From a checkpoint of a small audio frame classifier.
Model: 1.3M parameters, mfcc input, norm batchnorm, activation silu, depths [10], widths [192].
Training: adamw at rate 0.0041, 13800 steps, batches of 128, held-out accuracy 98%.
Data: trained on drum patterns on synthesised drum kits, 26041 training examples, 67.8 epochs.
Rows from block 5 of a small audio frame classifier, named by matrix and row number. Each number is 128 + 24 x the weight over its row's rms, rounded and kept within 0 to 255. All counts start at 0.
After each channel's rows are labels from the 100 clips, of 14976, where the channel reaches its highest value: "responds to" is what is common among them; "loudest" is the band of the loudest frequency at the time of the peak. Only what is clearly more common there than usual is listed. The data: drum patterns on synthesised drum kits. In brackets: how many of the 100, against the usual share in percent.
# c30: last pointwise conv (model.blocks.5.c3.0.weight, 192x192x1), inputs 0-191

c30.95 [105  93 119 131 136 141  75 133  76 107 132 147 137 121 131 180 139 160 158 147  89 149 147 142 160 158 138 105  95  85 125  69 128 145 148  58 147 160 116  67 121 154 137  60 114 115 142 120 100 131 128 134 127 139 139 136 130 161 135 128 119 116 156 149 121 152 114 150  67 140 183 162 130 130 148 129 139 145 158 108 132 141 122 125 149  75 111 157 110 114 133 117 102 134 136  78 131 107 126  92 160 130 167 118 105 145 125 162 151 148 152 114 146  84 118 130 143 120 125  97 155 111 159 124 125 118 103  75 145 122 146 126 129 116 122 129 182 152 136 126 124 141 113 124 110 116 141 142 138 149 148 132 155  90 165 119  85 142 164 133  99 153 119 104 114 146 122 109 105 118 185 141 130 133 158  68 118 117 101 122 110 135 127 127 113 132 144 125 125 125 112 130]
responds to: rimshot (61 vs 24.4)
loudest: 1000 to 2000 Hz (31 vs 4.8); 2000 to 4000 Hz (25 vs 6.4)

c30.13 [ 93 141 132 109 114 102 115 135 132 122 100  77 142 107  95 122  92 154 126  73 121 118  81 112 117 127 147  90 151 122 100 120  55  78  99 127 105 112 103 101 163  89 135 145 149 136 124 127 118 135 119 143 139 133 131 128 123 160 112 107 157 137 163 127 110 118 129 146 132 103 128  76 117 128 113 125 115 105 141 113 135 152 141 132 119 130 130 165 137 117 141 132 108 147 138 173 142 129 116 135 118  46 140 124 132 110 130 139 161 153 160 148 150 158 151 119 146 134 136 131 164 161 121 112 128  64  89 153 101 107 131 147 103 167 116 140 158 152 103 142 107 117  98 135 145  85  76  69 100 123 151 148 157 117 168 129 133  94 127 150 137 135 130 122 114  98 166 125 119 135  69 117 142 103 172 131 131 153 133 157 102 144 144 108 137 110  74 104 113 116 133 148]
responds to: rimshot (59 vs 24.4); tempo: 70 to 80 bpm (54 vs 10.3); march (34 vs 8.1)
loudest: 1000 to 2000 Hz (26 vs 4.8)

c30.78 [151 140 143 104 114 124 129 172 140 132 128 178 106  94 103 121 141  79 153  53  93 157 131 135 116 146 147  93 139 136 113 118 146 101 114 144 121 128 110 126 137 152 180 132  83 126 142 135 132 109 114 138 154  89 149 112 154 115 101 162 138 125 114 136 100 145 110 148 114 144 113 127 132 129 144  95 141 129 133 127 137 160 136  81 145 135 117 141 117 121 149 134 126 108 139  99 122 174 125 171 147  93 159 138 146 124 114 120 126 106  90 121 168  76 142  89 121 143 132 146 142 111 102  97 137  94 144 168 120 159 146 145 127 124 123 136 122 127 128 127  57 117 118 134 128 161 166 166 141  85 144 154 137 104  95  88 109 141 150 142 153 142 141 160  49 134 181 117 136 135 106 128  88 102 162 156 147  99 144 101 109 112 110  80 114  95 133 147 100 109 135 115]
responds to: snare (76 vs 50)
loudest: 250 to 500 Hz (29 vs 2.1)

c30.26 [142  93 157  87 162 109 124 154 121 118 106 134 174 157 108 100 145 109 158 138 148 133 106 152 133 117 134 101 154 171 125 105  72 134 162  99 115 119 162 112 140  92 164 164 125  72 146 155  89 149 114 103 141 132 126 128 123 137 163 120 136 115 143 100 127 115 135 162 106 110 147  94 123  95 119 147 102 166 126 137 128 133 120  84 118  96 114 114  81 118 120 108 115 111 133 175 103 156 106 100 135 108  98 141 168  94 133 122 105 113 168  92 106 135 125 126 118 132 120 165 126 137 115  79 117 100 141 128 145 122 124  99  98 128 140  74 118 142 107 148 117 106 154 131 143 140 154 117 139 122 147 144 118  53 106 142 140 102 132 137 159 185 142  88 154 116 159 116 145 106  87  90 150 107 101 115 157 131 119 101 138 127 139  88  96 104 140 111 161 114 155  99]
responds to: rimshot (93 vs 24.4); march (43 vs 8.1)
loudest: 1000 to 2000 Hz (27 vs 4.8)

c30.190 [124 132  91 111 168 161 117 115 159 143 168 132 163 131 172 141 123 143 107 138 124 124 130 107 164 134 112 124  96 138 140 117 114 155 112 121  88  89 168 106 109 141 107  93 134  86 124 120 168  87  98 116  65 164  50 137 139 150 126 100  83  74  68 130 110 143 121 143  97 118 125 120 120 121 144  95 154 104 160  82 153 136 137 108 116 117 116 126 126 107 121 131 100 133 118 119 141 138 105 120 114 127 100 142 106  94 129 138 138  88 134 137 121 157 142 121 140 177 115 123 148 133 121 125 111 173 164 141 116 141 146 129 144 147 153 127  83 140 146 117 146 142 130 149  92 121 124 112 118 128 123 132 153  94 112  99  86 150  86 128 118 143  98 134  90  75 100 175 121 102 122  88 105 110 124 152 127 107 114 134 140 155  88 132 105 147 136 111 109 117 101 180]
responds to: crash cymbal (47 vs 20.1); muffled (low-pass) (32 vs 12.3)
loudest: 4000 to 8000 Hz (49 vs 23.7)

c30.31 [164 128 101 124 105 136 164 129 148 116  69  95 157 143 122 139 124 126 137 159 148  96 139 138 128 134 154 143 127 155 135  76 120 116 105 118 112 134 119 149 136 152  97 119 145 132 106 120 131 127 109  98 127 142 129 143 118 130 134 123  96 120 120  94  76 132 121 153 100 116 161 134 109 135  98 117  74 108 119 111 141 150  97 115  92 142  84  93 122 126 132 128 102 167 115 141 135 113 146 164 110 126  78 127 133  91 122 143 154 110 113 119 127 136  97  87 118 113 122 104 117 167 100 133 140  69 127 176 112 144 108  80 134 127  87 115 120 117 103 111 142 153 166 135 138 106 138 139  93 128 145  91 143 145 146 132 125 154 110 104 114  99 110 108 149  71 143 123 148 130 116 116  53 123 140  78 129  74 158 131 150 134 112 118 127 166 171 150 170 117 147 201]
responds to: crash cymbal (74 vs 20.1); mains hum (27 vs 7.8)
loudest: 4000 to 8000 Hz (64 vs 23.7)